Weights of a small contrastive image-text model: encoder activation swiglu.
Rows from block 6 of the image encoder of a small contrastive image-text model, named by matrix and row number. Rows with one number belong to one neuron. Each number is 500 + 50 x the weight over its row's rms, rounded and kept within 0 to 999. All counts start at 0. Numbers have three digits each.
After each neuron's rows are labels from the 100 images, of 14848, where the neuron reaches its largest size: "top examples" is what is common among them. Only what is clearly more common there than usual is listed. The data: drawn small creatures on textured ground.
# gate: MLP gate (encoder.blocks.6.mlp.gate.weight, 192x96), inputs 0-95
# fc1: MLP up (encoder.blocks.6.mlp.fc1.weight, 192x96), inputs 0-95
# fc2: MLP down (encoder.blocks.6.mlp.fc2.weight, 96x192, transposed), outputs 0-95

gate.47:473500491598488480511487513463516630457554507504561484437483505473641491511456479552565449497406496561465494443546555403426433453453455476495447520498541526505504465542596457466429477525515394534619462504494516466535523497363504484537539492493485531451484465430506485498535644504539512470
fc1.47:466539477531493488560491547428552542458564461483619589524466500521490515495510454507497515448562490511398694478524511534470500525521386469455484514553512535502582483520538525473574429447566464503486439462473495529490485447497625478482578559523504468408556451494452375498482493447542487538
fc2.47:572571629429498521467565486413480539550402470512469508430506517427536610489509529516556506504481462580484340616521541552410565533506566537508508501495530473551547514437476439500495535514614546537492582540515566531482483579470528464490477463448491518490485519515503537516566453577490507465
top examples: small; caterpillar; snake

gate.44:562598602579501508472491527570418547509551511483408498470546518502623504392476478541500532514444511468529509498500374501571498497522514537450512489458599456577551548455494509439414557499589473451467478459396531487509487522505465509479492452403432455407499562471539520487493526543484454406
fc1.44:481551561472450508525424541490540432507530548490458478455523501538516489447468505507454529499516480497506560497626482514558554634562484562514568486492427437551512544550483490594374587530514480457502556474468490557540461430526546517520438563514629439585417580554518551505440455532503417500
fc2.44:531602451555574408459530444509491480426458507507431591528507483484472527493530506515534640469463435457575515552467592511501457353460510529453426498492528526457507493370514475437486502529490479520495446502504595446506586589507501463461498484500455510493507439395421493582546455492486530470
top examples: spotted

gate.136:474501560456500579552468418425543441566482616416535417482485486476468479498469494506575527487514507499469447534368511521498533540574558422485512443558477567446417503445500489421540471462452501542544449541478505539434491486445473466407495494534499544504596530468497505439573530437635407472
fc1.136:525535518496551486535549530513498490561411532555493499553511563488503576479560502484436451406481464441508444404582514527473400501387481528453534586536489513449520484480549484500525563422572469574465609423497457569520571423502529483609456575508434492470434504462495508415448472536572521568
fc2.136:364490483471484549417501482552538509450488420537608508539513652471510533539516456553474415498532473446444491522509519489492533482533664507487480528499445457523519485426565419396355570518431490542543466534527499499472487473471467523494483492522552513512530616500477515466455499574499516488
top examples: small; marbled; grey; creature: dragonfly

gate.180:544503548548522504564554578493546545597453494658472541471518505547437627628623439492577449466496569519558533465489555507510451518492481492499497489503506436469539431441482408478523547378511451587454433500512509520532489575490485480520454497558473509543539493471441499483509492460509496587
fc1.180:506503496507505463556529410501554551347528494412529502496490485500523452452402531453395579490500499491535517468589541477523543517528541593507393483482422414480530539515463562540457533513480506447566534444471478382566445495431506569542516498461498477447520608492559540472471470545383487475
fc2.180:463483489572512512492528421509408507501511519531494520585346480426490418508575522492497506474518473502539486479498496510559463582579538479486497553485556575605562506425470482486558499436586486503502555465631521509423525486548562509402487543527466501443538431350498496466423447497500513538
top examples: small; striped

gate.134:514503489496470472478401488549434493497608483495475574558512438525515596411384591496423506501484496498478483551509472482496435579491515530519409395513544476545527509494497574549494523451466482514561481398500525516480383502495589459537539483619488593499512427500413546508411529567527489524
fc1.134:546542463448437428596506570479478528511572534496469513414500596531512601500443535440485487476609461543530521546594528467520474518560513500396459518510443544528525540517567546445433379524421474436501500516485441478488549578488496460498496506578517437501523643569479423525583513527506478497
fc2.134:492499733517559459497554505495519483417490484550510534599510526497605481544444487569493458562460502436509476509433431574565642534497455469521534552474554551529458440402503531409458500569498503489459434561502534534508497490508453563527543455482508534482536499493481509492421527498529461513
top examples: spotted; snail

gate.3:443539567584561539504434493498529503490509559581496519517547440505393641424550495511452546640518545561501567536428462501459455419543467492536523426499513447513413540576412466502491450494408529472512418541445483629466575527461486470502492485456499552489519470534490531471518504513518570505
fc1.3:508473530493472423548548500542632591491503538502483492418504504574426385532566528532459473500611535500498509418478502538526515459460382543458548464524528449473573479507495479546548382498506536604432525481551550449493586492582531501621535457516477524453495574438574494503502533541500476499
fc2.3:498512567474394512553492509496593520495505454430560498550540504501460480455430336637438464454439541488422540518578551559499500471422612424535556491461498494478552482396480492434497514454482373577492436479496591487507445574504476459496465484507490474517508505470495482502546506481473548494
top examples: plain; dragonfly; white

gate.65:478420499510484384548432562473516541605465466522455495500475422564573527499485438435406552497552505503460452534511546418398423441565491543462494564592502467481495557539495465490478453448416483533525457577531460519544405442493466542527475500503475485619447493489432577520491401508564460517
fc1.65:501567490588525515474555519502560517478431539509542501504513527482560532540478530505524453470546472569532440447601445629502474516420575497454550491532502473462464501606437584526473625505521477488555615504403601518463485572534492548519510507523511484440508468546406520473448469478435537624
fc2.65:496445494492502552520504548528475500584428495369608455553528478597535490484479511568498491533570467548495559580544490461545447538607474518438529584474498448515526526485503495457506481403577463538507444480662464563487511486488493551456446531538478517411562486487526565596488542484502403442
top examples: striped; pink; dragonfly

gate.28:490486475454391562520435527521454472442502498512509521546493423556548548458421498508627483499559502482539525570439492556487501470554492494458487474456538486528495434439435467509462530509549445481463459514448362590519457521492526360562580508462495507507458494444496532500626506433571401407
fc1.28:517507518490588551386495498441481526483473537553492510402581531574489490445506504583484528525445498521570532416521358500443477519479498379507448507370518481493503497521593502513513510501513489525542497467575470448499464572574516503469565499529598526532502647513439454516478429562464527443
fc2.28:530550377567390465539523529537478502509449545466546507516427415523465532480380555535539505447492458501484523455633499502617447509498527501475535452425481517500485494533466512420558496425541479380527558453554417455522438498568409532468542500427494489430465480467520578523501554506554522455
top examples: spotted; pink; orange

gate.45:432487513483510548514535499386548485474536471537556442514465499381446407511509459546465477505419489527519511599492507534424497453482561545404505531617513416537503544488487344535495456539503565494475492482476591595494435485448465427505370530559530565520521532493523518461553449469496520496
fc1.45:538481463511503551487539433554559461571572500517508407413481486493532397483545476455516435460530495553518391510458470515538581616541549429454495504566483654612562585502542508482451524461541486540464503496471418563567523554443486548505540551572517468466548494523506562536550539514536542442
fc2.45:515577496489524576587600615514487528487492471377479509566495611445552489479528510500491574467502500403459539526466504510522583480556598506541479555518478427553612537485504442509534507474546498476553530444499538541417565466414461443419439442519543517456539551475478473531513571583496525430
top examples: small; butterfly; dotted

gate.161:456508519475522498510469515496429570485501417502493467494707386414478491466576541591468618390439552493498558426523535416464570469548505531562520434492499506497490517503466489522443374434472508511457476465487448471508577554508494468501497491537526553547492501540512539532499471549522536572
fc1.161:500492527524516457533498509458412549533454404475501468441610469495616465500552441476541551433401451463479627438538526471407564486630538495512495589444397456489474512500499391496427467477517512552604461501406473484489528506445437553532453498483518503517497444518481513502482489531538445523
fc2.161:501428487441528522420482476491476538521586550616498495488394486436439535523495473510379473501539445503560508424569473499499443591503531531430556422496518550499508517568568542550454529508427639428519497473517490469541483396560500512466443556530509516485475475527521444436524424620469536455
top examples: crab; starfish; white

gate.164:532437512468448403513389474435555509513555416506586535435520512429525474412416594443503558527427477520473640493528506453461505528498449509492517439507596458381504463500457478447434494580508431523496537497453520506534420482508530474503453404580482505466466492585547477545512556451481539489
fc1.164:520549557427510543483572563461530501553530522501534575496559482465471417495485622502493503497517486559543588496488455478565556507493488505491541573472533396393493583418572640503539474511491532564516509463588452486399486451483384587474435502531415490438513550471483512490532428496537507503
fc2.164:420420451505509497554459449537572513475425530372504561540529535512514426462452544504511494463539508610526477476541561463412574468509534446500476500472442535512452614492481486385427513495511456464463534463457563510516481500539542449515551498481617517565411491481534510569626481431488410494
top examples: plain; starfish

gate.114:518486613432461527511569608374521516426565490410470492489427464518543542514503498564630403508545471583469518529476482540517449499496425485535503501532549493577541559395503414491501519457588511537507511468464476529448586493451472495472487502537439535407492445430433577479498536554497538490
fc1.114:525581448538570467508496409542417511495422504603407533504557501500526542445490499482487596529455505542522511414479521475429496473470520638430459427500498445463437364531492540513482511520448503470409518492515518395492439509592524546541469442464522523598542520522510458541459501395465479476
fc2.114:484548456417392521476498487478558391586587487530535529576502499470455468465461501479486406488512501506446427495498501581503462495463434333524557504446446502495501448503495521430586462485474433560501508472510500471499545548490481570553506497505422406441464457463511474358547475481441485406
top examples: small; marbled; butterfly; creature: fish

gate.7:538462515545514546463500638511485519413493549518523472495454536573457535498453427442490449474457496500508504514539469546452604543549494564479483598491432551556492501511441570540480437549463465495524499433451553400499472500494442522539465508459545443641502386573567491415450584487447495589
fc1.7:535475471496337468561483497475497586477490515515494546531499493477543479488425403457553491497506505493588448496525464509444508482490577536518517468527495519535517333622522532517477449617523566503604519502500458454574547536487521568500512459390600486492500430562488505465482561498502502595
fc2.7:540478557489495662409502521519589498492483565434474507510492503454523494522497522501471512463490548548549564616458487457560506521530510481405554526475499583440442628426549482518554438509528418478515477493487496566496506461427494456491496498504466410442452621464420610589511497535494524462
top examples: beetle

gate.12:487529437436554490409482534476439495432545481502511464487439495495452465533451598589601566474503438555499494488610561483508451448475541549469524419493572455425501502512501538535491463537499522512452656473571562516498486496578424470372518483560437515467456546563586524545482536474551558500
fc1.12:496482534464481489508472481458462610420500347581517449489570494506492555480507423472540448509448598535583448527529382548492404433437450541540450443510451474510576402378522347509521532555513453486511541475451494493517553473509521492506523496465549468535456461475477500452500482496504547531
fc2.12:444522500522497447545518348567511518574542503619423496498505421523477508432582488402463520395505472421489526440487472591455501422514539497483523492605495461535499515498572556559491450542508497490492487494544442523560419516564429467520499609537566510428608461529547514476443467488520514517
top examples: beetle; large

gate.103:472539464555488537350474541484446529460485528372486576555485583496553488528481518588417453499615679470546514478505521543468520462480599521504502504507519554440483406496524573522498417496526466504449436510582478523526465523443510499530522433574456558526505559503482473539529535552477466522
fc1.103:584476482537497512534562481504538621507544507443564509518496585512506514511478454487525410501574393371493517493494489541513457418484476468498430473579490479529417582500550508532484573500479490562467497497572457406527560415467564475534495447491497503489563453457474513604468585345521461526
fc2.103:506555573449509495502519551499469570572400561500566543473434586492575573524502504486567549501498461497582510505525514480433577395586530504551565549448513528508509503534493546450533592492459511454480530523558364527576566484481552538523464585546651476447503512529579527496525484531574497506
top examples: large; dragonfly; brown

gate.32:501531646484391543477445511530439520486471615529440460448501542466419488510583520534458509511515474506596504498541478502526504549473504550492484530491544409591490474495494493591401628492483536560401461383515568505501448460588506541494450470490501515430547505453510443463494515577563509480
fc1.32:505497398567509505414464482532443496603503456581505438534525480492435524485445417497566364444592543604586467484494504530429447470444530530561531498469517497505479486475459396487509463490561512501551500479582524521502544436567450396533480522561512529575580423517474504578506473492488585540
fc2.32:498531506571504589624501528479512490510423535585456415500451546495422497506584491420500515446444544518483532516480518511536493521480471510515536435401500447494489480558601508566582506400416546461496530478626495505502559539506504522556421456465495417497450522579610491488608553489471502441
top examples: spotted

gate.37:515454504538406518420589521487565416472501557526508487402474451487522485495557583509569488446476541514482378513519495586500409512410495511558530498491429477459534540505504504486518483487495603512459621494493460506514459569453528449492510374503550410477471534431471511403461576459403533535
fc1.37:410492543524454513481451544493583408571523641537536549525599414549499400500545499449495482411571419514470502516468540496520558493517513476442501636544498496468477485509478530494559565512524602498511497503490453491601510542491425517468456559469570470564500537580563463482522541409563500535
fc2.37:567490421482493514507482604504516508484397526527483412410436595477560509538452484504534533520482486531471365491530519483509387541464485584435440456461577479514486574499490436507492471511478499546489501461548464461501544500431536488456479442507720476557487470517477549459507473574468542499
top examples: starfish

gate.153:407468470530469476441468564487507449517458631475438483530556496493466535477494429497573511511562523518485511443502444455503456534594579452507475582528516413473569553503577434504604463523574552507486449590509530500584500535479547437567502511414378500454468531551448440515533452381497512488
fc1.153:516575487481474492514420546491453504518498518526532505500492495543490543507548487466422588431415413484509459548522581676568502549529494476548527546537520613528501443514434603517536476434437440572497527408524532515514516518512439570566455560591451504516502558628546509517500488563465487525
fc2.153:499501204532542535534506539554462429558499490482465550586484487492489488490494505517566456503491538495499522476442588456529583484503484468506525556491535501516521498451519485495487423496601421516536462515499503520533487507523520500490550557522348611452530539501474510515545519479467487520
top examples: starfish; caterpillar; red

gate.132:460500516388536590456529541524501459582519496506532565551450501505440543485407503514490405509536599467566549482450496503571536497580555441541494396578558508531453433504424499541537523392493540441524495449464416484488448375415492524454526426562490518495504429553490500417537559493482501518
fc1.132:483497517499518522502494467467487442534524449513442427397503497503542488473461500496510533538407517456603529544479450465509537542576452563573374423500513390548587487507394359548463449472435465452535505461494531492424580478492557505474536525511543551497606458477520455441520543443498478605
fc2.132:545498423456446435482476503512463499537501529536490532509641514473505482504542496470584381505508462532498399548478504483402500392429477498527518531500487584410408489577478566493587483520561509505531518510478489571498469468533382394610484572522500493550491496569529506523501575517455422446
top examples: plain; black; crab

gate.129:599449499401460483460487470432526524494492518470563501493500454479601492443436429452498425511499494534568382508488485498482432495536522523369469502507483531481418443542506501478512494510514537396666497515512483533565495525475615490427413478434559514579458502607476515502447500485518485440
fc1.129:597492510403575507533610511519642517420431491495573500487533490582471509534522414426475442438513511449560460559482507571508504548469514489443441502497414519547503540480501449496505423466477460514504417381521574499481502535533483570596524500504497404475458515576503583483493566448435499471
fc2.129:453490482591499630498446543512485532517513585358455538534572487512556564499469448473479569492485529473466481534560486458479546483541454450583545539526494620415445507477509587392524456492496495420488502630461597533470520498492454466512503473545502444442476488536489491556565543411566521507
top examples: plain; starfish; grey

gate.80:527429489461453437472432615492555511394532446437433459516524497495437428476449510483593478383494479500554505456535578481503479488422512617580500542480501529504469492508498584432424485481508552492465602511479488525485501462610425403512501491503457521460489434570494542504419553489542594524
fc1.80:504500416498504614539521408476542491498443517535454550528482507504466532491512587487368614543522490553439427515489450503588589512523482443435514494550536509410493540639552520467529526540452454465501373582487573526447466513431498524518440465514498502504515485496488526500608535575482454547
fc2.80:479449519469435551511462451435542407535554542458630496499488503497523490498501517505464577504548631541450433507533441498482520541513557436547591496521397536513575435558546527442504511501475506569587426579433463467503499481380497582418516377513429503500538559498550506476484498463466474480
top examples: crab; small

gate.25:466489535488513504503496441415471471485557531514476504519487496526500424445569504507410576494381555553455508411489433530567493501596448500493543508594558483495452519386508452555463476448479546495469473430490365489501419470509508359507517469459585520546457505549558466510453459517481524369
fc1.25:558540490520487568407471561380522461462379465510502633573493410486495480544490506506509556457586488482513488409474529468517540496492530366534430459442494486443530439486497478477581473517520587455527498411441410504492545542456477496508569528580501447443442498545539427507511448508436532467
fc2.25:456491369490490514523511537492534522560508515474504493516497483562496520508512497498540500532496499505487460515513454467525507551543506547535502535503497486497498498504515486501497505519524499482519493522535454503559478500505495479456499448510909492523491497505544478500492528517547487492
top examples: large; coat: plain; snail; white

gate.55:470533606614418402471513506507587509497559529445540497417538497495545432468504451503392529408480465539503481569572661465503472567527477492511513517441496462546550511518575499467571562470564482599529442442501507485541512506492558435582468501456460484459498431504493551558399520506497492500
fc1.55:517544521507489445532578412511493455434373529572475534525529534468511470504485466499396511528551546514535580431496480509488516590497489470510479513463576479465497467517528482407527466429566402510411412430599519481516388497499452517485517511478538524449456466484666437503516522589468488431
fc2.55:554483399548475461449463496342516443525508493570466544493484420496545527513474451441441586395388564476525458497493493534465508452455454427550509496521525493540421494507337486438492397567497489498460481525503553462475502455468506494491516468583416492545503510492428569443457429519488468534
top examples: large; spotted; butterfly; colour: teal

gate.8:459519522589477548495479500438544499412511476436493592480445625502545526502523523498496517466445586454459489476546490452422481533509467512495355497522518631499524499541480576631404469535486517522479466498458514471501550496409514482473545518503495490565543477471589471473468390506486580620
fc1.8:479482464511530507506503598520441507468610488506591530416417516430540522459506538498493496422485498440467504607500429489500454498517456446464457491481498502493475534487491478478569440437477433521519512510496512573447505500493490495435452456528471553503531479453551328654436462552626546400
fc2.8:466612594519449455541479486457507485554492410524434457500538553501491500512478509521553490495450520489470457475473602514532451461535466603598510476586470416497572484487504497519527513501528608490498634460564482470607622555450526506480473540469471483502511505527512547403539550518487424625
top examples: spider; beetle

gate.23:500481500497487515525439629512505618564451544581499527515531545424408457571477476510455600471511457466597456585425497496585494565468561461555510491500561453437503518518458506463502512454512540495483558525418518461499522453463500484447391411483517507494591580621543454457564462450487499508
fc1.23:420469563524564507554546466537503475513529509464513431524505493454522424510575378404581422553506494492488569451409454487515502387504477393545494494572567517502533502403523495514482534505576478546500429483502454504496501385580505552512630586520501476479477525381497499493510524494524575517
fc2.23:530596571514500466410475613589393511600503468612488506516488576443511486505575541501460561455553509410490436482516494535530532506446505507518540484512462388367487462573455582503499465500410486484500518493489552473520535421490479557496426489485479548504464532543504419482548527544456472401
top examples: small; snail; red

gate.63:482503466556501579513455585509520491460591629449574476418492469572520517492498563647501482479523467473520530472537507461474565437518571451567465485480473520426522576525564604502395503499539430515514541547507385526495416484522488430511497430530500508461522502522558491567464624504529460481
fc1.63:483504572567580551575511583427467452459499466477492501551502552521483520496594495442443494527519621378517463582426429512552449479485497487436453502541544445534475477460458614495557502557510450547469528469520485496565496511477659532526527513448529488526490516472514411410547402487514538561
fc2.63:503549473474539455537516468503514491476584531560431400526408547528452502515480494524556511548487463425462574410546534482526439458472497536527449516456474487528502390498496486470500447495433553544496546497582493501560583498544515624458463509539535544360562445519533502495389642413491498544
top examples: beetle; spider; white

gate.84:509519492503449480440493479363466472494470521506515593462490532505515604510481600498463511469498468499425540479614493510384546563562549503504476420581468497468513429547496503503503424484411521489548465496617506572507504570429496513461486502571493528486475506527594430515446496664457449498
fc1.84:536489632492574452571467489409468537530477449400513497514464516481554565459488445457486592503431428507502498545410546554465463490406454471493464488543496449534493583457463554531555506525594455498472478438451405567498614483418507509509432570500508469499488491528627452498478580464505510445
fc2.84:482532618502508498499505446415514642440532522567492517571512474524444511417509633498561519471485469490505504485583494579470502470563553529578506502390499526533634436567502530479523422475459589454587578486563469459485503488498508423514470478484512470448451465497485522488462481525389498453
top examples: spider

gate.184:505529540399539436504553478447502583481462469493418488435492543570385456506612506517502543508466570480443530508487479480502479503520533602519565474506541420535577483435391449509505428509530516505489390599519502488521501573573400521474509505517497545447487606423529494505611511505471581505
fc1.184:513445502531481556595588507491499545482463571484507563446546497447590499566513524563540560463448498461526487439445523435508521505549622478489443500461454525504504487485622492542531508507535488526499496491391431428502484566489534578422545370573503576389488448450496421560497487481518401499
fc2.184:539413466526572490441458516485491477481540432452457514632503511508505482547522529503557466505503448529422474502514460431548502532521481486447446505546444513570475552653384502480483501530531555500529546485494607622495559338501558476540466502480499500554559478507506584483403454531539449507
top examples: striped; grey

gate.146:356476571458540541586480596499557486539469506502565564498546503494505427518550415477532533502536524437472395516473475541512545533500452493469493518536534520502535497427402475571609520438533552485490513331475413549503449452440536494516508496541509521443484481475547479462462509359527532481
fc1.146:472570514591489550517483507526455590512526530462583461548501513455564526445418513532552466509446478512440590575490498583497470530453495495505542497413487516484491462471508651478643455469568477476487377596497427500496571507532506524417532469430426500563529525521509480478501539431582477445
fc2.146:487487613591435473493521472539447423508481472469486465494445440510527499530511494519399569552436491503459616490535572529453540471554492448511542436481508476526483512508547528506409562534498466524507507594496588506498473478489520578517531493517224516479522486512471519530508475482465527501
top examples: large; plain; white; creature: starfish

gate.178:522501532508531554501386499506475490473470475552490398416464478524419559416492504457491427554409548490473448516382432459539502517505401568522467509537502425544496455562488485582434508453482545484518500488526545589516399468520505539404424508450478557493587421550546587499457592480524524536
fc1.178:461486515484526504418475421525519436494642504489526566554527511503475539493335535492411489466569455527560576545494446429498532538468490475465461475623552491555544542555388443501503592541547483434506486466472499510462439469458500503421502518496531500524514465513464567414468487513400599508
fc2.178:485495513602521525427506524501394504570532538529533514450491493515515457456592517514560499499435578635540502496511503515434467454478479626506453537497536464508430467567558491593503453496496528497556472585508443531553498424548525454493540573464448480524500447574525438525520647501549617450
top examples: plain; black

gate.188:582627546487479450500456475513450483478461612520454365490496440488563528462473512554409547638496502460500473491525483522588501513516418563496537478491496516499437559466513499527461535518534527539486463504532492630541461465539624475517499488532518481505522461496487550413482607633499489461
fc1.188:405448426438527612470500481481516483545552443509419566596535436498445486499371507393502490400498536579507491476502461494537552418379610476490478524504515524476585489528494551519514487480533541493482505626474532481498454555540528521444581531467557551529474423449523489487529453488432529513
fc2.188:593481565502446510590494501446428494540406521420513361411492499479522474517497495478513446519342499572497497547476466458537518572498455492492540441508506533451488591547542586533552534430537519516496472537524528525479492489556599525556353483438497456497533498498586509492601558495492486497
top examples: spotted; black

gate.52:478515497583416452502444497579550456554504559458508502456494500519548487424519396486511400559520543614475424534490474406477506424450533489506379565445537417457537587463421426526507467499559470500505485538469426493567515511546555510502533498424486480462486455485596403486553539441460498429
fc1.52:517443525540538439515500459482549501499533557531485493448562501494520496449472565444618502557549460578468558391604469428430434573512501564483520512485452394455502486489600496451619553500505560512501451620487523509447476556479533476514482457579498517432446477485377542551453524540532530451
fc2.52:512489447480484453500513533425619539469490535571558566557491568525531515454424517462504469529585430559554501527612405603451466486468566542520516476501519425481557548549496527471482545524436546513517374518499468462542482514503496527528494475521466457445481418460494343479549515566540541389
top examples: starfish

gate.177:506460451511533504480498548489557545485548487432510508429357546480536431543527546549497552507516473581471496501489558449503510521578468489500460388457532496522453474534474536505451493444500487411447507408478520546504500500414509467493492361513574528471538660368547434572512571532525476450
fc1.177:393541451580472590561553534495515489458487435444542501483600492539511520469515450493544440543473506479545467568512521428446497474492509501561431522560482471536580576426502501431586415552541443396488506514440426472502463529440477531472502449489570396485532437542489452457611486533430598529
fc2.177:515484293485519472455513514530437491529537467516503532501336418429508542461520540490581507482483433427516525504516515569461506475506491508416635494437483524559507468530489527518523552481496471601522559513564505553489551510552518544590425513519525595497485497514590488490508456510496481410
top examples: spider; beetle

gate.148:481545498443429446495532547428419420501500506505462544491500428475487477467452532466521452481458407534590555490512535462530461461508536464545445526553475524454503495452477425521353490470525510485455649493531504563489514519505518378461478607424483464532566582597524499510405418494492574514
fc1.148:499516445497473504522561496452333479501508469571492517495489475473524499491528477568572493502545457500586514517503520484485439441605591452480481417484514413552516393498399474586466455442426625421479490511526503492468472563466558529414506507454595543513507437482458434463500482442561528566
fc2.148:513428583529404465519529499425523501514582529636501468526507462521492463474509645496451456564544512470455512440618433451511535494480507490504500376477494547500482463539529488519520525417416493555499486504590483484451427484373559505539546488515399572520506568501502421450496461521443486490
top examples: small; jellyfish; white

gate.18:497497528503514452543464537416510418464505541420524559515414438530551486492486504523490512579504501543508527498453506502551543491475459525524460564576489543473441529437428599515479514503444431444516600455611415520575584483522524420493475479540362420519449521470570497440544601566487443419
fc1.18:481421399535493421493454469553496521483542431425388519453503513633585510552511518416520500558511539494492481480422456557445336486528500544514473525399525391472474518498520546503496500530582501537512471534495389450520523599426528504511503492510480455554519571450491418529496528517468468499
fc2.18:499498508514496482528514427410487469435486576628494517495461610449473459468500514506479428610538537578532500489510419510510464534416639580453476371505508475543571448403512423562506562558445523497495414460524502486426501474587506493448544454512441476466507488509471475465563477561494517490
top examples: starfish; red

gate.95:503488487501609404486456497598474446511471471515475489536523496548485493503544530508567450483548378570566577500487499491464510359511503592425439517479505499511487362526493589473473376511490551618535474570540476602492468557511510458463495479466478533461552506580526470511530470501493473423
fc1.95:495488420496437459410493490592462564505475514521434569472520621588500510500501496557467471474515574539466402353472488454468455452465450560426472525479500500542486354537554508426520485586440480487467514497521514489488500389477493534504498591535508459523545507555556467516516609499426476462
fc2.95:491556529554509520525489553502580463514529446443614536488504550461467466540517498509477496523506475476459494492454517500552423591519453436543568416542622428512520543509499583537552521464519511431464431422502545473443548475523492528586501526438539462434497427438504425445520638604614449508
top examples: blue; crab

gate.75:605413522571481624477439482500421512564513536473499482534502424462526517486435474511447481498520599528528488485461477434469506484446469540504430406438502456487511435553512522438580542467435596483510495515469625533497497424536558504514462543492496589555547515641499487455409409503474523506
fc1.75:501548425549499561503502498519502488518587428542451556491502493539430465414454528405463516511593503497507478406520493465587494479519441519514462523480511511503608514607488509487518455587543552386527567530424452441535573449507455448628563493504481482502397525504560438550576525508408512462
fc2.75:518495560589547508502435508482469471483595477597526398497506487468569504560584504508506565500431449387522543546406504488494524562575466488517530501570538494433431492517476584507436536457527462435527476493435464460406500458383526500451480493532506470382582481422434562440531555519517451520
top examples: plain; brown; white

gate.19:506581534576485507503521548610473498510408537483445470455518516500519571473489428464385498528520466368478502485540529498527477548579471539504381459478506412512418515475542525495474522467490427488450424511579575522506429480396531416636500545541491420491502506580457480447492492458495483556
fc1.19:577569513512464389560522473483480500510408498460465471479560509505433502472455521597523497603554547402464445495485425465513427507478483546471423376508498597486506481527495536549549380531597511563536475466413490493499509505521577522483459576474588481439458528475453449499489514554613485473
fc2.19:500411413504463590458472506541600470470617546494505565578487501506488529480478457457502525497523496497589526484604502459631461456531517492496574536566468516490424536516505512384530527593464522464481497533444489472607522565535472521472539430458404488547429547492467577511508408476493416501
top examples: large; dotted; crab; creature: jellyfish

gate.135:479480536472536422473493616475512421547420414475454473542444495369522576438615503510468490485532472538498507426498500435432495481498460499503500488464536563531497413471502399464568518566497518520483484520508503362499386519505517498497580495437490399536609517506597495526514553460498455489
fc1.135:525446559510492505490637523505481329533554506527492502493499533484520550467535482478501565527501500594451523545495556425532485399490500517483519444464474571490481378545513457546537528486545396511492511503517498324558501531440542502630476517422439491548546504489501501478502536492473407499
fc2.135:564497494491507518451453573553601548567511486465463476404506445394531544500530543491373500459462468487572522413496497556492515554450519408611466478501573566470434531548523427435513464612440551604523533528490519517504411534559530465478510449463514478478517521490573492518504575405544485536
top examples: blue; plain

gate.138:421494471478495439494498543523533491594530566466492519496436543566399559502569405451367481461474520536421580436526508537499445442506456543490480532508568474496436504536501386537443469473467356551448520522567515560497463448514501443533402493492506529576457602527487511572524521430502496525
fc1.138:481498513420504499542475448418473533593462484461419475479505497465427443501638438581479551466507501528470541454527461475507363467532525585431480459459585479546438404481535416542517419503480445611528490563513526550459558499545491429503464438514543512603473533477550495521497554536457469436
fc2.138:549591498532497521507504500525646434453499539570486581424511429510439635485478361479403515545514573499550504518540469490454533509496428450515520397495532474474547465523493509457487511475493521523482439508405526330511536555497441525506494521450447507455492501542464509591495503437473529535
top examples: striped; white; creature: dragonfly; creature: snake